config = dict(
    model='CTC image transcriber',
    grayscale=True,
    crop_scale_min=1,
    cutout=0.4,
    tokenizer='char',
    arch='resnet_bottleneck',
    norm='groupnorm',
    kernel_size=3,
    avg_pool_shortcut=False,
    max_precond_dim=1024,
    merge_dims=False,
    max_steps=4600,
    lr_schedule='linear',
    adamw_weight_decay_other_params=0,
)
Rows from block 4, named by matrix and row number. Each number is 128 + 32 x the weight over its row's rms, rounded and kept within 0 to 255. All counts start at 0. After the name is the row's rms in percent of the matrix's.
# convs0: reduce pointwise conv (model.blocks.4.convs.0.weight, 56x224x1x1), inputs 0-111
convs0.0 100 [ 88 206 157 113 112 188 110 114 139 134 155 101 113 145  84 188 129 147 157 159 169 175 119 120 216  73 151  92 101 149 103 108 111  76 126 134 107  99 112 103 119 123  90  81 112 195  86 134  90 115 172 144 109 114  88 152 134 145 114  96 132 168  67 178 179 116 140 141 140  49 189 113 149  90 157  76 198  95 238  74 135 157 150 182 136 125  96 179 131 161 124 119 141 152 113 139 121 168 153 151 113  91 149 112  90 133 141 181 113 102 163 110]
convs0.1 087 [154  70 142 153 102 107  77 105 140 106 134 192 107 186 135 148 145 178 105 135 154 193  87 151 110 142 126 103 155 180 158 149 157  94 135 120 155 136 148 102 145 135 165 118  99 161 120 155 189  96 123 115 137  79 102 143 147 200 121 138 156 137  91 140 164 159 142 125 139  97 145 117 162 189 124 147 144  65 140 131 159  90 141 153 136  34  90 119 137 129 131 135  64 176 175 116 130 101 102 132  93 100 145  51 114 147 134 161 109 145 177  53]
convs0.2 102 [102 149  92  94 115 158 133  75 132 102 116  73 109  94 127 213  81 125  72  68 202 121  64 203 124 194 149 126 142 136 140 148 143 119  84 129 135  97 105 123 107 183 122  98  97 127 132 140 166 103  88 129  87 103  85 133 139 157 131 104 130 132  95 240 192 153 125  73 144 174 140 125 120 140 168 126 134 108 104  75 105 131 129 152 138 125  81 110 134 124 157 136 108  73 138 130  67 177 117 184 102 151 136 115  89 114 114 141 136 131 139 158]
convs0.3 122 [111 104 128 154 116  83 138 144 122  94 104 121 133 151 120 128  99 172 142  77 155 175 102 160 143 122 104 143 121 126 132  99  81 167 108 167 120 106 122 162  97 117 155  76 131 143  99 123 200 104 126 144  80 125  78 163 124 163  79 126  95  70 111 158 140 138 113 114 147 151 134  89 101  96 155 165 136  83 151  73  89 116  87 161 154 102  86  29 131 154 113 130  73 122 128  73  76 173 117  33  80 122 157 110 128 103  99 142  72  85 120 121]
convs0.4 090 [155 131 164 120  74 107  92 131  20 101 123 140 139 128 153 102 112 117 102 114  87 144 100 109  96 132 112 127  91  87 145 115 125  97 158 108 117 108 130 121 136 153 132 136 123 138 117 126  69 129 157 156 128  91 113 123  92  99 121 157 140 158 105 123 121  44 102 155 139  91 110 105 136 138 114 157 122 137 114 125 141 104 140 108 173 113 145 155 102 121 152 120 160 109 214 119 175 143  90 117 115 134 154  98 145  78 149 143 114 107 138 127]
convs0.5 094 [156 136 165  87 137 182 170 179 193 162  96 131 114 186 162  93 110 135  77  82 141 103  78 109 136 159 181 134 189 133 131 191 138 156 120  81 132 159 136  82 170  87 143 138 140 100 162 141  91 100  96 196 131 156 130 183  62  75 141 162  66 128 143 127  43 153 190 116 186 146 100 172 138 134 138 101 148 115 172 138  81 135  79 166 104  63 149  82 147 122 126 130 159 129 118 138 159 151 138 107 136 185 105 154 116 153 109  85 155 131 140 118]
convs0.6 093 [104 120 122 107 153 145 122  95 191 101  89 125 162 127 125 179 141 111 154 137 104 108 156  95 103  63 134 163 132 129 138 100  95 135 158 132 104 125 139 132 110 104 106 167  86 104 104 173 149 127 191 136 140 157 144  82 115 116  71 147 131 118 142  63 130 157  97  93  77 113 147 124  38 117  75  80 120 126  74 145 134 132 138 148 118  92 138 121 147 126 171 101 100 100  94  88  86  93 131 135  77 108 133 146 128 144 140  70 105 126 118 113]
convs0.7 098 [120  54  93 103 113  91 146 146 107 117 195 111  91  80 107 129  97 123 113 173  72 142 104  91 172 135 166 113 128 110  78 138  85  65 121 114 136 126 104 146 174 126  91 160 108 122 168  98 115 146 125 134 146 104  72 184 115 129 165  96 141 104 184  85 100 111 144  84  68 124  60  76 197 120 159  99 153  38 107 122 147 165 148 134  80 103 143 154 130  98 138 111 115  97 138 133 138 145  98 112 148 173 126 146 113 105 175 140 112 117 166 169]
convs0.8 113 [ 99 168 129 152  75 130 180 162 106 135 146 137  94 135 100 222  65 114  90 129 120  92 105 137 149 141  78  88 148 110 129 121  85 105 128 118 130 128 134 223  75  87 153 161 102  65  82 107  86 141 155 126  80  98 180 120 135 116 128  81 158 114 109 146 126 179 168  95 129 121 156 115 115 160 159 119 170 154 116 143  84 102 198  99 149  89 163 186 127 152 171 149 111 146 135  45 150 133 134 110 108 211 105 131 122 123 122  95 151 130  62  95]
convs0.9 111 [111 134 147 104 164  90 106 162 101 155 171 111 148  93 159  62 137 173  59 148  85  99  82 109 105 141 144 135 104  70  81 130 131 127  80  76 111 114 105 130 113  78 142 110 106 141 141  86  81 145 129 122 137 106 157 125 120 152 117 110 160 145  46 147 154 163 148 116 145 100 120 145 132 181 106  79 132  60 137 147 174 219 178  86  85 114 174  99 103 157 125 135 108 125 144 129 208  81 139 133 125  57 149  89  97 108 150  78 135 151 159 116]
convs0.10 102 [ 62 145 186 119  92 134 143 184 117  89  85 125 110 109  88 113 119 152 182  96  52 112 158  81  87  96 111 152  93 116 103 145  85  70  81 129 118  97  87 173 119 147  99 135  91 102 101  42 159 106 123  71 138  81 122 125 114 159 153 106 163 121 162 123  94 136  97  81 148 133 125 126 152 135 179 163  91 129 125  73 108 123 163 127 116 105 142 139  58 176 190 153 129 118 101 131 122  83 201 112 110 109 136 181 139 141  87  83  66  87  92 101]
convs0.11 104 [167 101 131 188 149 181 124 144 166 121 114 115 106 152 139 128 136 152 107 123 118 127 109  81 109 128 131 124  86 174 148 101 111 159  77 102 105 159  71 119  87  90 100  58 180 121  92  84  74 133 172  88  90 158  82 174 123 103 115 118 140 146 116  90  88  54  83 134  69 117 150 129 140 117  89  53 136 122 147 119 163 150 152 113 164 149 154 144 117 118 167 100 100 105 119 124 226 123 144 120 148  74 130 145 124 142 118 108 178 131 110 132]
convs0.12 113 [158 132 138 107  89  49  95 160  99  85 132  56 107 102 121 125 138  70  93 125 148 171 138  90 104  72 156  94 147  92 124  59 141  77  92 131  96 132 123  70  96 119  70 140 123 219 100 140 125 112 151 116  82 111 157 157  73 107  86  80 122 126 142 133 120  93  96 126 111 139 130 147  79 132 122 113 209 134 147 100 177 120 151 117 155 101 157 143 104 139 129  76  98 174 143 147 180  96 150 140 154 125 153 147 159 119 121  95 111 174 102 156]
convs0.13 097 [ 58 137 179 136 130 153 119 140 152 101  96 142 129 120  86  95 102 115 170 182 120 118 123  99 107 107 110 117  70 127 107 135 116  95 173 145 128 141 166 129 165 141 120 128 157 113 117 132  81 134  81 129  63  89 175 152 162 123  50 143 154 127 116 129 160 128 142 123  26 104 125 122  92  68  82 134  65 101 106 238  70  53 111 117  60 146 128 142 164  95 148 103 161  94 120 111 138 119 147 160 149 133 151 101 155 130 140  51 109 157  69 109]
convs0.14 126 [ 88  82 118 138 116 141 141 171 140 108 181 138 107  98 137 139  46 106  84 122  41 165 133 152  96 102 125  83  91  84 141 167  73 143 151 137 121 112 133 136 209 107 145  87 134 135  85 100 205 120 105 175  75 111  89 118 177 158 118 128 127  99  94 132 207 127  78  87 136 117 127 141 149 128 107 124 112 122 103  73 137 103 173 171 162  81  77 114 155 129 102  62 120 186  59  81 132 106 100 152 124  68  80 113 104 111  53 126 153 113 158 120]
convs0.15 104 [112 131 162 114 147 128  95 131 173 142 146 137 162 143 121 103 162  77 108  74 167 141 152  99 144  41 157 125 108  92  74 180 125 116 108 143 141 145 193 161 157 135 135 102 119 120  97 130 106 129  95 141  85 130 146 120  94 114  63 128 136 129  70  96 158 108 141 143 102 106 129 178  91 139 103 120 101 150 167 119 129 103 128 126 127 156  95 168 126 120 145  81 154 132 157 134 102 149  93  93  83  88 140 132  82 140 117  80 120 145 116 119]
convs0.16 096 [120  88 138 108  88  88 123 113 126 127 120 164 117 146 156  69 205 120 143 130  44 127 146 113 103 121  93 124 121 135 164 113 101  95 142 140  89 145 128 113 163 165 159  69 134 121 152 108 113 119 182 148 197  39 137 117 173 111 160 154 127 129 119 103 117 160  79 122 122 135 105  77 165 122 105 172 134 156 120  21 132 131  96 153 193 175  65 136 109 122 184 135 140  76 133  67  63  71 126 119 115 109 160 134 146 119 115 128 153 147 134 131]
convs0.17 096 [143 107 157  95 114 117 131 101 176  94 192 178 118 114 106 113  75 139  81  90  39 171 146 111 100 145 136 107  70 102 109 113  63 140  64 105 150 124  63 170 167 135  93 191 108 137 131 115 119  76  90 117 165  92 120 114 203 120 163 172 143 168 137 128  91 109  95  74 120 139  40 168 106 158  98 195 160  82 130 130 153  95 135  68 113  81 181 103 138 153 104  89  99 158 146 177 135 131  83 156 128 116 159 136 157 115 155 124 165 170 121 137]
convs0.18 096 [142  73  94 149 142 106 198 131 156 160 155 190  85  74 114  85 104  82  92 102 121 184 117 128 172 134  80  92  87 139 118 160  90 129 106  99 108 100 116 163 128 141  72 144 139 157 177 113 137 105 121 105 118 125 121 109 157 101 130  92 113 151 123 118 142 141 110  78 132  87  91  72 134 166 147 106  88 122 116 121 138  93 171 106 147 146 176 155 171 144 155 145  87  90 100 123 156 154  59  80 117  92 143 181 116 128 150 154 154 148 100 161]
convs0.19 115 [119 135 147 121 138 114 178 123  86 146  94 118 118 122 113 137 155 138  85 114 106 147  91 105 109 140 148 102 101  68 128  69  79 152 153 127  75  93 111  69  98  97  94 147 144 121 147 164  63  85 132 139 114  93 106 129 132 149 111 174  97  93 138  81  95 130 157 124 139  78 102 160 122 136 161 143 135 111 138 147 138 124 173  73 114  62 130 107  89  72 134  89 178 155 198 153 131 111  98  92 104 220 128 172  95 190  72 112 100  72 161  70]
convs0.20 116 [102  83 137 150 125 125 115 136 107 117 108  76 154 125 130  99 115  67  77 102  46  87  78 180 119 123 111  78 160 161 122 140 105 213  63 167  95 112 162 106  50 107 120  99 133 167 101  77 152 111 121 112 157 121 164 124 137 171 139 101 120  68 109 149  61 113 137  99 149 117 116 180 124 177 106 101 122  78 107  99 101 141 100 167 129 149 121 124 137  93  74 129 149 132 163  80 108  79 130 134 127 108  96  67  98 136  87 112 163 109 178 130]
convs0.21 096 [ 84 127 160 144  95 145 122  81 150 156 165 106 150 112 122 115 172 120 154 118  88 170 142  74 155 127 129 111 119  87 121 138 139 142  78 135 112 138 184 142 123 203 151 128  55 173 178 132 107 132 194 111 127  58  61 135  54 150  78  93 167  92  78  78 103 125  87 175  88 102 144 111 127  76 134  90  94 147 145 140 141 155 189 187 110 128  52 106 124 131  88 113 161 137 186  93 135 106  93 104 103 112 124 124 147 163 160  97  91 129 156 177]
convs0.22 085 [151 211 113 127 122 131 155 108 116  79  89 101 101  77 148 120 175 144 161 172 157 128 139 130 121 113 125 157 121 150 142 142 127 132 126  71 174 148 133 118 141 112 115 155  69 129  70 156  92 123 163 106 135 144 106 133  66  99  98 138 123 106 108 126 103  42 138 138 151 124 122 131  75 115 131 143 117 155 118  83 152 154  55 212 147 157 156  99 109 185  97 141 128 108 179 151 104 114 128 138  96  63 149 126 134 152 121  71 128 115 134 110]
convs0.23 080 [106 198 144 109  81 188  86 100 119 118  80 131 133 123  79  91  77 111 127 130  73 171 134 136 100 133 133 136 138  86 121  83 152 153 128 201 137  98 119 124  70 106 118 126 155 160 119 123 155  94 121 197 137 102  95 159 103  98  72 168 145 143 182 148  94  84 102 141 117 131  94 163 103 148  84 102  95 163 123 148 137  54 122 100 143  72  79 171  79 142 120 135 156 140 153 205 133  79 113 125 139 130 180 135 156  70 158 110 127 156 134 132]
convs0.24 103 [159 162 140 130  81  79  93 122  65 153 183 111 148  74 153 181 170 133  82 171 145 118 117 177 140  96 119  95 108 107 135 144 107 163 178  97 104  93 142  75  80 135 155 116 169 135 167 117  23 136 139 127 131 145 200 118 146 125 159 100 117 130  88 108 152 158  90 145  97 136 175 142  89 115 146 103 121 143  96 145 116 110 102 116  97 136 131 162 102  99 118 128 111 138 160 194 212 133 147 156 124 111  52  94  91 129 176  75 102 167 178 154]
convs0.25 089 [100 162 119 136 152 135 106 137  90  68  76  66 145 198 177 151 113 108  74 133 112 139 113 116 131 135  94 173  72 146 158  91 123 189  40 104 127 126 159 158 159 115 150 160 118 120 160 119  81 171 155 144 165 133 164 163 115 120  84 107 118 161  83 122 136 142 141 144 135 101 165 141 143 149 130 114 130 126 131  69 111  66 140  96 148 131 176 203 138 199 130 105  67 107 158 165 142 149 171 100 135 113 123 141 131 175 171  70 128 173 138  86]
convs0.26 097 [154 142  97 148 151 161 130 184 142 119 100 125  95 102 101 134 152 130  75 104 147 119 139 104 139 116 149 131 158 118 179 147 105 112 157  88 178 146 112 108  79 111 168  93 106 136 130 102 128 114 117 115  97 147 157 103 111 160 118 122 128 176 139 179  93 167 147 154 134  79 100 109  60  86 108 137 113 131 141 121 132  99 108 157 124 160  79 117 121 102 166 149 108  59 179 109 168  73 165 146 104 141 111  92 142 101  83 112 109  47 176 145]
convs0.27 088 [131 125 120 158 172  87 105 151 135 101  83 154 147 151 127 142 102 109 162 123 125  93 148 163 151 162 169 123 169 106  74 112 117  83 122  92 152 195 121 124 149 122  88 136  85 128 121 105 125 162 127 115 152 132 179  91 118 158 166 135 133 125 152 117 115 100 103 149 125 101  71 142 106 170 142 117 183 153 134 100 147 102 149 104  84 173 120 163 128 125 144 134 166 113 115 117 147 102 153 111 180 118 137 129 139 128 118 162 146 100 247 123]
convs0.28 101 [168 132 126 116  90 105 135 146 146 142 143  85 124  41 153 113  95 136 154 130 139 130 155 160 124 124 129 137 120 138 179 191 146  94 168 101 172 124  92  39 132 119 105 111 164 135 148 146  63 114 152 147 150  91  91 119 175 121 155 145 106 152  98 100 127  77 148 154 136 115 135 124 131  64 125 149 170  62 154  84 144  59 147 100 130 142  47 139 169 120 211 144  63  90  70 147  95 157 145 135 146  91 115  97 149 185 155  74 166 157  95 168]
convs0.29 088 [108  90 156 160 107 153 157 157 142  57 183  72  93 154 129 143  78 131 140 137 168 106 104 118 220 174 143 114 162  79 128 161 129 134  87 111 147 151 152  64  92 114  91 156  84  81 222  93 141 135 111 139 148 138 161  89 133 105  54 171 133 175  91 145 142 118 122 136 150 145 115 148 115 103 132 105 133 116 103 184 141 161 116 133 111 179  71  57 107  85 103 139 106 133 120 102  86 161 110 134 116 144 124 125  52 120 165  66 102 104 127 105]
convs0.30 095 [131 116 176 151 110 181 114  99  96  54 120  99 103 149 142 139 100 127 109 112  98 131 107 107 113 107 108 128  92 113 136 191 110 115 144 143 129 150 177 110 119  98 105 123 161 174 107 118 123 108 120 127  99 164 140  74 161 157 112 157 144 112  74 143 142 172  84 121 108 109  75 122 117  48  92  86  97 126 121  76 127 167 184 199 127 137  68 114 149  81 163  92 117 127 145  83  24 168 104 127 103 130 105 122 127  80 157 123  99 108 121 169]
convs0.31 078 [119 111 119 135 101 138 125 104  97  84 148  91 145 152 110 101 151 136  58 123 140 125  92  85 150 140 129 100 132 171  95 113  74  97 108 141 168 178 126  77 111 113 121 175  84 157 110 126  92 123 100 134 146 169 121 138  98 174 109  99  97 145 126 194  90  81 133 140 132 121 100 160  95 143 132 163 148  94 115 115 128 111 172 106 147 128  99  93  74 147 136  86 141 135 161 171 175 142 153 102 113 181 191 103 129 109 105 137  40 141 139  96]
convs0.32 084 [125 164 103 111 144 125 123  91 106 113  85 143 187  94 147 164  83 140  74 123  75 167 138 141 130 127 106 152 135  66 179 156 176  95 127 161 169 127 126 105 127 146 109  84 174 110 116 168 108 131  78 144 118 112 176  76  94 186 123 103 141 135 143  99  80 114 127 128  93 166 136 200 113 122 105 137 181 164 157 163 134  59 166 145 111 155  89 103  84 163 154 150  94 144 105 119 141  87 159 125 105 132 150 137 129 196 137 127 127 103 130  80]
convs0.33 082 [134 111 135 104 127  83  54 190 151 151 142 123 144  77 116  83  91 191  94 135 105  87  63 135 115  75 140 144  22  47 133 189 158 106 102 143 114 114 120 118  99  84 135 152  74 114 137 118 131  90 112 131 175 135  95 137 118  98  98 140  54 135 140 101 168 186 166 102 103 108 157 102  85  96  88  75 170 132 165 122 101 149 164 115 112 109 173 180 149 127 153 142 148 108 136 152 131  61  87 152 144 157 152 107 140 125  95  94 164  97 112 109]
convs0.34 098 [132  97 148  80 146 172 156 135 137 116  91 183 163 158 131 142 111 111 138 136 158 157  98 119  97 111 102 149 218  98 132 100 147  36 183  44 154 121 102 124 108 158 151  74 136 116 131 141  83 154 116 163 141 144 125 106 159 167  97 172 107  88 113 136  63 146 102  85  69 175 100  95 123 166 124 142 126  76 147  95  89 129 167 108 147 155  95 213 123 157 112 122 107 109 104 120  91 143 184 156 174 140 119 157 103 143 102 164 158 151 178 104]
convs0.35 100 [130 111 148 137 111 109 169 122 121 102 127 118 130  75 125  57 128 131 152 112  65 115 164  87  75 133  81 168  95 131  77 117 104 109 130 139 124  97 108 128 138 118 125 125 160 120 103  94  88 125 147 158 131 143 121 156 131  99 130 133  95 108 103 157 131 145 155 171 137 107 184 166 120 111 129 174 163 187 102 194 115 136 176 124  99 113 163 122 106 121 116 126 112 111 139 165 161  55 188 130 141 115 139 122 141 105 124  97 133  69  98 160]
convs0.36 098 [156  89 123 148 138 152 132 102 127 131 181 177 109 157 135  77 206 145 114 145 123  91 163  99 135 192 129 113 194 110 108 107 148 150 139 125  90  90 158 151 132 112 159 126 124  73 147  92 131  98 173 140 145 139  94 184  80 153 151 144 163 137  68 111  98 139 162 107 113  68 129 145 222 149 156 154 129 153  54 117 192 149 122 107 109 128  97  58  97 168 131 130 122  93 169 101 162 110 159  56 115 130 135  84 145 141 158  71 122 101 135 142]
convs0.37 068 [159 134 117 112  82 150 123 106 152 112 119 146 159  82 113 170  87  65 100 116 173 146 136 171  98 163 145 132 132 114 168 136 102 197  96 102 176 190 109 138  96  76 105  82 126 182  99 172 106 119 189 111 116 118 114 125 100 124 121 107 147  92 139 179 159  97 103 158 159 141 122 116 147 120  96 157 114 135  95 150 174 144 108 136  89 133  79  93  60  82 110  80 109 176 163 145 153 117  93 112 128 157 135 146 118  94 149  92  75  52 169  75]
convs0.38 105 [132  91 162  57 186 135 142  83 106 141 198  95 128 144 138 119 127 136 123 104  95 137 110  60 141 152 132 115 117 116 136  62 179 104 147 120 216 109 156 121 123 100 163 199 134 132  76 133 171 107 142 149  37 145  88 111 115  58 178 136 142 104  84  91 103  88 181 144  90 110 124 170 138 134 116 159 159 154 202 131 130 130 155 122 146  80 146 124 143 110 176 119 135 165 108 162 126  98  99 111 123 157  56 120  94 154 132 101 173 152 174  45]
convs0.39 093 [120 112 142 190 120 165 113 138 165 158 123 106 127  71 152 113  92 158 124 131 154  93 119 110 139 136  87 160 135  95 130 111  86 108 198  56 103 117 172 166  85 147 103  83 137 117 111  87 113 161 113 140 134  96 119 168 128 120 138 104 142 160  91 113 123 103 108 133  89 140 151 122 129 189 119 155 176 137 125 160  40 125 104  87 165 159 149  95 187 152 132  84  84  91  68 185 185 168 154 134 157 140 208 138 157 170 141 117 171 117 120 143]
convs0.40 100 [165  63 104 115 118 129 132 128 103 132 158 165 121 137 158 129  96 143  93 122 189 175 154  54 168  80 128  89 248 121 137 110 125 130 151  67 120 144 120 109 124  73 112 137 166 120 125  58 107 100 156 155 128 129 181 106 138 107 153 126 169  98 143 106 156 137 112 128 103 172 109  84 163 142  85 111 149 147 100  89 166 142  60  80 118 165 167 165 121 165  79  92 118 136  92 124 165  80 148 136 163 137 120 178 146  83 151 232 143 126 126  80]
convs0.41 083 [154  80 139 101 149  99 125 141 217 131 126 146 110 100 113 142 228 194 145 139 122  97 124  99  84 156 166 146 156 127 140 144 148 137  94 156  83  74  80 148 128 141 151  94 147  86  95 110  91 135 145 100 165  89 141 124 163 189  96 149  96  89 116 144 111  81 117 121  90  86 137 127 116 125 118 136 135 103 150 152 107 184 145 167 164 103  92 177  88 160 157 101 129 169  63 138 131 156 163 142 103 105 149 117 160 148 160  96 105 173 122 148]
convs0.42 121 [111 149 112 145 102 138 149 125 107 164 132  80 129 140  88 119 136 101  73 135  92  78 141 174 165  85 116 151 151 144 127 129 109 118 132 141  85 166  80 108 174 109 119 160 130 134  53 122  73 102 111 137 116  88 122  84  75 143 166 175 123 100 202 121 123 125  95 139 106 146 142 128 119 135 119  99 123  59 108 192  78 175  97 127 124 114 109  53 109 136  89 188 111 120 133 112 106 152 103 141 129 164 127  87 142 133  67  76  73 128  82  93]
convs0.43 096 [108 189 116 109 116 112 101 143  92 102  82  61 173  82 144 149 139 131 124 163  98 129  89 106 106 108 107 133  77 166 127  70 133 168 112 130 127  93 177 145 145 108 152 153 101 111 136 132 157 140 143 128  90 137  96 155 152 132 122 126 151  86 168 128 116 131 102 104 185 125  95 141 180 106 146  97 210  91 106 103 128 110 102 143 173  34  30 138 124 143 146 125  41 105 150  87 159 111 124 150 149 152 180 104 146  99 145 129  85 156 135 142]
convs0.44 107 [134  90 105 104 104  88  87 145  87 181 108 132  74 141 140 176 144 117 104 162 153 146 126 112 164  84 115  53  98  54  59  86 129 125 129 151  55 163  96 128 124  76 105 107 106 111 108 128 109 119 139 123 164  84 103 124 140 146 140 112 119 116  96 118 118 120  90 119 137  75 109 140 164  88 154 133 168  65 104 127 162 111 168 153 149 153  95  77  95 139 140 148 120 149 138  97 174 160 146 115 114 177 100 131 130 102 121 106 107 103 112  68]
convs0.45 100 [148 144 156 129  84 128  77 138 107 166 162 152 157 115 114 138 101  83  87 120 141  83 127 119 100  93 136 117 134  89  99 180 122  71 107 147 144 127 139  87 152  86 114  94 127 127 109  78  99 191 112 136 120 184 168  98  89 119 167 164 130 149  79  87 140 160 116  80 147 146 146 193 129 160 127 124  98 170 112 111 112 113 113 137 134  94  84 139 178 177 125 165 120 104  98  84 180  95 111 155 109 117 119 123 102 153  93 115 100  93 112 159]
convs0.46 117 [142 127 179 114 104 116 127 119  87 107 189  93 133 123 116 197 130  38 170 125 125  87  55 200  45 144 114 125  73  74 170 133 113 142 125 122 146 155 131  69  78  96  50 121 130 117 109 126  96  91 205 142 126 106 119  74  91 119  85 102 130 126 113  92 106 128 146 145 114 129  60  79  91 120 143 113 150 158  67 173 139 127  95 138 121 133 142 102 151 197 123 108 163 123  92 115 158  63 134  88 130 108 167 114 138 120 120 143 144 114 113 164]
convs0.47 121 [101 131 103  95 109 110  87  96  88 111  74 104  83  83 118  94 139 138  72 101 118 143 122 119 131 120 116 125  89 139 157  63 120 152  71 103  73 119 115 127  50 103 136  93 182 177  87 129 118 131  73 124 208 124  84 110 118 142 127 135 152  94 115 166  89 139  82  76  91 121 184 112 135  95 151 117 151  53 145 138 144  67 127 201 167 154 101 133 157 120 131 132 100 129 147 104 121 110  62 138  95 129 130 145  96 122 163 141  79 121 151  62]
convs0.48 109 [ 82  88 137 115 154 205 151 143 170 149 196 114 147 104 111 103  77 112 164 126 125 188 140 132 186 123 138 155 118 138 124 157 135  99  76  97 101 121 180  87 130 173  76 122 135 167 172 147  57 153 150 131 111 112 107 120 130 120 154 109 107 104 213 171 100 102 100 119 107 120  93 112 196 104 150 150 132 107 121  98  93 105 192 100  58 110 123 151 121 132  50  98  82 115  88 141 125 118  93 140 153 129 162 154 169  84  89 104 127 148 128 155]
convs0.49 095 [125 100 112 122 136  97  61 109 124 105 167 141 144 181  83 118 154 157 129 142 106 170 159 172 147 127 134 117 156 111 135  82 153 143  97  96 139 157 131  83 166 109 114 102 127 102 159 169 142  95 147 107 179 110 131 134 139 104 160 131  73 109 126 119 133 145 126 104 172  95 130 159 156 110 123 188 121  57 110  71 155  93  49 138 148 116 145 170 119 143 108 164 133 141 121 134 150 135 170 100 102  85 143 190 160  37 169 132 121 102 109 127]
convs0.50 092 [119 196 136 108 119 151  76 106 168  89 125  83 127 148 118 137 148 112 130 118 173 148 136 111 160 144 123 109 111 119 102 115 153 111 109 149 134 156  96  54 156  96 118  89  91 137 119 123  68 108 102 113 128 137 125 149 108 167 135 107 170 138  90  79  74  81 110 135 150  91 135 196 142 131 133  78 130 145 165 123 139 160 103 106  99 149 109 138 130 148 183 114 110 160 135  39 154  95  90  82 103  84 120 151 168 170 154 125 106  96 120  79]
convs0.51 100 [113 152 128 107 166 147 164  32 135 119 134 158 137 158 145 206  81 137 125 141 114 191  73 102 161  86 102 101 109  82 114  19 108 113 114  94 135  97 135 151 204 143 146 133 141 175 120 168 122 145 138 124 125 134 125 137  98 158 147 157 148 149 118  84  83 157 140 131  98 156  94 126 113 131  54 112 132  69 144  55 170 127 149 121 135  99  93 157 151 148 166 100 145 163  83 172  78 105 117  92 108 114  91 116 145 157 142 116 119 156  88 112]
convs0.52 107 [165 135 140 154  98  85 108 169  68 166  71 111  95 154 149 184 105 141  71 114 136 133 136 136 147 123 102 119 220 110  95 115 152 107 131 111 107 128 119 115 136 108 125 117  76  93  86 162 198 153 133 142 194 164 105 153 194  99 116 203  80 100 115 154 119 109  21 148 121 127 125  91 131 106 143  90 141  88 115 106 144 145 104 127  85 141  89  63 108 118  93  90 115  94  99 111 139 107  97 122 142 126 118 160 109 169 133 106 131 111 137 136]
convs0.53 119 [100  80 118 128 129  98 143 119 106 121 117 116 116 121 121 149 164 138  72 157 117 121 167 133 105  93 113 133  81 128 170  92 107 152 124 101 148 154 126 124 129 151 131  99  98 178 102 187  83 116 130 104 164 121  82 126 117  57 196 110 125 192 159 155 125  70  97 142 146 124 140 131 116 117  66  98  84 140 146 120 135 136 107  94 136 134 100 174  81 188 127  97 100 100 150  99 170  82  67 143 109 224 124 112 172 117 107  85  76 112 107  67]
convs0.54 098 [ 86 167 136 127  75 122 109 112 125 102  55 146 117 168 169 157 124 105 138 162 131 119 180  93 173 137 110 107 164 102 158 112 132 137 117  75 102 122 122 122  79 128 161  80 100 150 133 159  79 146  82 158 142  98 101 157  89 139 181 175 132 164 114 119 127  68 124 176 114 111 123 148 108 171 162  30 114 113 142  77 184  57 157 102 118  97 142 119  87  92 116 113 113  95 101  80  97 139 111 111  98  87 119 122 137 142  99  22 109 107 142  94]
convs0.55 092 [ 86 113  95  85 157 158 188 141 143  99 103  91 144 100  79  97 100 114 109 152 136 112  94 119  77 143 132 130 103 117 164  96  95 109 137 106 166 126  55 127 170 125 102 156 123  70 134  87  56  88  81 106  68 139 134  94 117 186  94 135 157  90 116 109 119 182 126 140 126  82  84 102  72 123 104 141  85 154 151  93 142 138 179 103  82 122 155  99 159 105 101 138 152 146 140 103 127 187 146 122 155 114 143  93 110  93 112  72 150 110 156 190]